config.yaml
vocab_size: 44
embed_dim: 384
encoder_expert_mlp_ratio: 0.5
encoder_conv_stem: false
text_encoder_activation: "gelu"
text_encoder_fused_qkv: false
cautious_weight_decay: true
magnitude_pruning: 0.5
batch_size: 256
final_lr_fraction: 0.05
Rows from block 4 of the text encoder of a small contrastive image-text model, named by matrix and row number. Rows with one number belong to one neuron. Each number is 128 + 32 x the weight over its row's rms, rounded and kept within 0 to 255. All counts start at 0.
After each neuron's rows are labels from the 100 texts, of 14848, where the neuron reaches its highest value: "tokens" is the input token at the peak. Only what is clearly more common there than usual is listed. The data: drawn human figures in many poses.
# fc1: MLP up (text_encoder.blocks.4.mlp.fc1.weight, 768x384), inputs 231-307
# fc2: MLP down (text_encoder.blocks.4.mlp.fc2.weight, 384x768, transposed), outputs 231-307

fc1.664 [128 128 147 128  84 128 150 121  77 152 101  90  93 128 128  55 128 154 182  94 128  84 128 148 128 179 128 104 104 128 128 160 143 128 181 116 128 128 135 161  71 178 161 146 165 128 128 128 128 112 128 128 164 101  91 128  81 128 128 192 143 143  68 128  78 203 156 128 128 153 161  77 177 108 128 246 193]
fc2.664 [128 124 128 128  88 157 128  87 128 101 182 145 180 177 128  68  93 128 128 128 128  73 128 128 188 176 149 128  96 128 128 165 128 128 144 128 128 162 128 164  51 151  87 128 139 128 128  79 188 128 121 128 177 128 128 160 149  90  89 162 157 128  85 128  51 135 128 103 128 100  88 146 192 128 200 128 155]
tokens: "<end>"; "waving"; "out"; "star"

fc1.487 [128 128 153 128 128 174 102 128 128 128 166  68 128  98  94 200 128 128 158 128 100  63 128 128  96 150 111 128 180 128 163 128 128 128 128  97 128 128  88 128  77 128 128 114 161 119 128 128 102 194 128 128 139 172  88  79 128  57 109  75  69 187 128 128  97 173 128 203 159 128 128  40 100 164 174 128 128]
fc2.487 [128 128  74 123 128 128 128 128 128 169 182 161 128 128 128 128 194 100 128 190 107 128 128 128  98 183 128 128 128 181 128 128 128 149  46 128 128 128 128 128  66 128  98  76 128 128 230 107 128 173  78 179 128 128 128 126 128 128 128 128 128 108 128 128 128 168  93  96 128  47  47  72 128 181 153 113 128]
tokens: "trousers"; "<end>"; "lunging"

fc1.195 [194 128 128 128 128  69 128 100 128 163 128 128  88 128  70 128 128 128 128  71 128 166 161  98  90  96  87 103 142 128 128 128 108 156 128  83  65 128 186 128 128  88 131 108 128 128 128 142 128 128 187 128 128 149 128 122 173 128 108  71  84 128 128 164 128 173  74 166 166 128 128  84 128 143 128 128 170]
fc2.195 [128 128 128 167 128  75  91 128 114 128 152 128 128 172 128 128 128  71 117 128 157 128 162 128 137 128 128 165 110  57  62 193 128 160  97  72  74 128 128  85 137  74  48 128  98 202 179 128 128 128 128  83 128 128 128 146 207 128 128  81  75  80 184 204 128 128 128 128 128  90 101 128 111 140 131  84 128]
tokens: "trousers"; "arms"; "walking"

fc1.147 [128  73 140  72 128 104  74 117 204 128 128 128 128 128  82 128 128 128 104 128 128 159 128  62 128  90  86  29 128 128 174 128 128 128 128 175 155 128 128 128 136 128 128 128 128 128  48 128 155  71 128  75  89 128 162 128 128  92 128 128 103 128 128 162 128 128 128 128 104 121 139 128 140 112 128 128 128]
fc2.147 [163 128 128 128 128 128  52 128 128 128 148 128 121 148  64 128 192 107 102 128  58 180  45 111 111  67 128  57  73  67 128 110 128 202 128 128 128  82 115  88 109 154  89  96 128  94  20  81 128 128 128 128 108 128 187 182 128 128 180 173 128 128 179 128 153  88 128 128 103 128 128 155 128 185 128 128 128]
tokens: "<end>"; ","; "running"

fc1.505 [164 128 128  97 128  94 128 128 128 167  74 128 159 128  62 118 113 193  85 128 158 128 128  93 170 128 128 110 105 128 221 153  80 147 176 128 104 128 128 128 128 128  79 157 162 128  61  94 128 110 172 128 128 184 128 128 128 128  77 128 128 128  84 120 128 169 128 128  85 107 205 106 156 128  67 150 128]
fc2.505 [128 128 128 128 170 128  80 164 128  78 169 190 128 128 128 128 162 128 128 163 128 168  76 128 128 110 128  63  62 128 128 128 145 185 128 128 145 128 127  88 128 128  56  88 177  87  71 128 179  74 128 110 128 127 202 128 128 128 170 128 169 128 174 128 128 128 128  68  71 128 128 222 128 128 173 128 176]
tokens: "<end>"; "up"; "out"; "handstand"

fc1.54 [238 128 141 128 128 174  60 128 128 171 128  66 128 105  79 128 128 128 152 128  98 128 166  82  49 128  89 128 164 128 195  99 144 128 128 106 162 128 128  84 154 128 146 175 128 128 128 163 128 148 128 128  85 187 109 145 103 128 128  93  86 213 128 104  95  84 128 162 128 128 128 128  96 128 128 128 128]
fc2.54 [175 128 128 128 128 117 150 163 105 128 138 128  89 111 128 128 128  92  94 162  92 128  99 128 153  82 128  83 107 128 182 128 128 167 193 154 128 128 173 103 128 114 128 128  93 128  72 128 152 128 166 128 128 134 128 194 153 128 151 151  83 128 128 128  95 193 128 128 128 184 128  67 128 176  87 128 128]
tokens: "trousers"; "<end>"; "running"

fc1.669 [128 128 128 128  90 128 128 128  84 162 128  64  86 128 128 155 128 128  90  57  72 128  98 128 128 208 128  92 128 128 158 128 128 149 172 128 107 128 178 128 104 142 145 108 163 148 128 103 107 183 204 128 128 206 128 128  47 128 161 128 128 167  95  71 157 160 142 162 128 128 159  77 147 128 128 148 113]
fc2.669 [139 216 128 128 128 181 128 128 128 128 128 128 166  79  74 128 165 108 177 128  91  91  90 183 113  85 128 145 108 128 128  72 128 128 128  67 128 158  96 108 128 128 148 128  91 155 177 168 149 128  78 201 128  74  73 128 149 128 128 128 113 171 128 159  97 128 128 128 183 177 128 104  99 192 144 128 128]
tokens: "trousers"

fc1.449 [ 88 149 128 173 172  67 108 168  78 128 101 128 128 128 181 227 115 128 150  98 109 128 140  56 151 128 164  93 128 128 145  59  39 120 128 128 128  84 128 128 128 128 197 149 101  45 111 125 128 152 128 128 128 159 160  91 128 128 128 105 128 144 128  67 128 146 128 166 128 128 128 128 128 158  83 128 110]
fc2.449 [ 87  69 134 128 138 128 128 197  65  98 173 182 111 128 159 207  88  64 152 104 128 128 128 128 164 128 166 128 105  86 128 128 128 149 128 128 151  97 149 128 148 128 128 128  79 128 128 128 128 115  85 167 128 128 147 162 169 128 208 149  97 128 128 128 157 128 128 160 128  66 128 153 165 165 111 128 128]
tokens: "trousers"; "<end>"; "standing"; "lunging"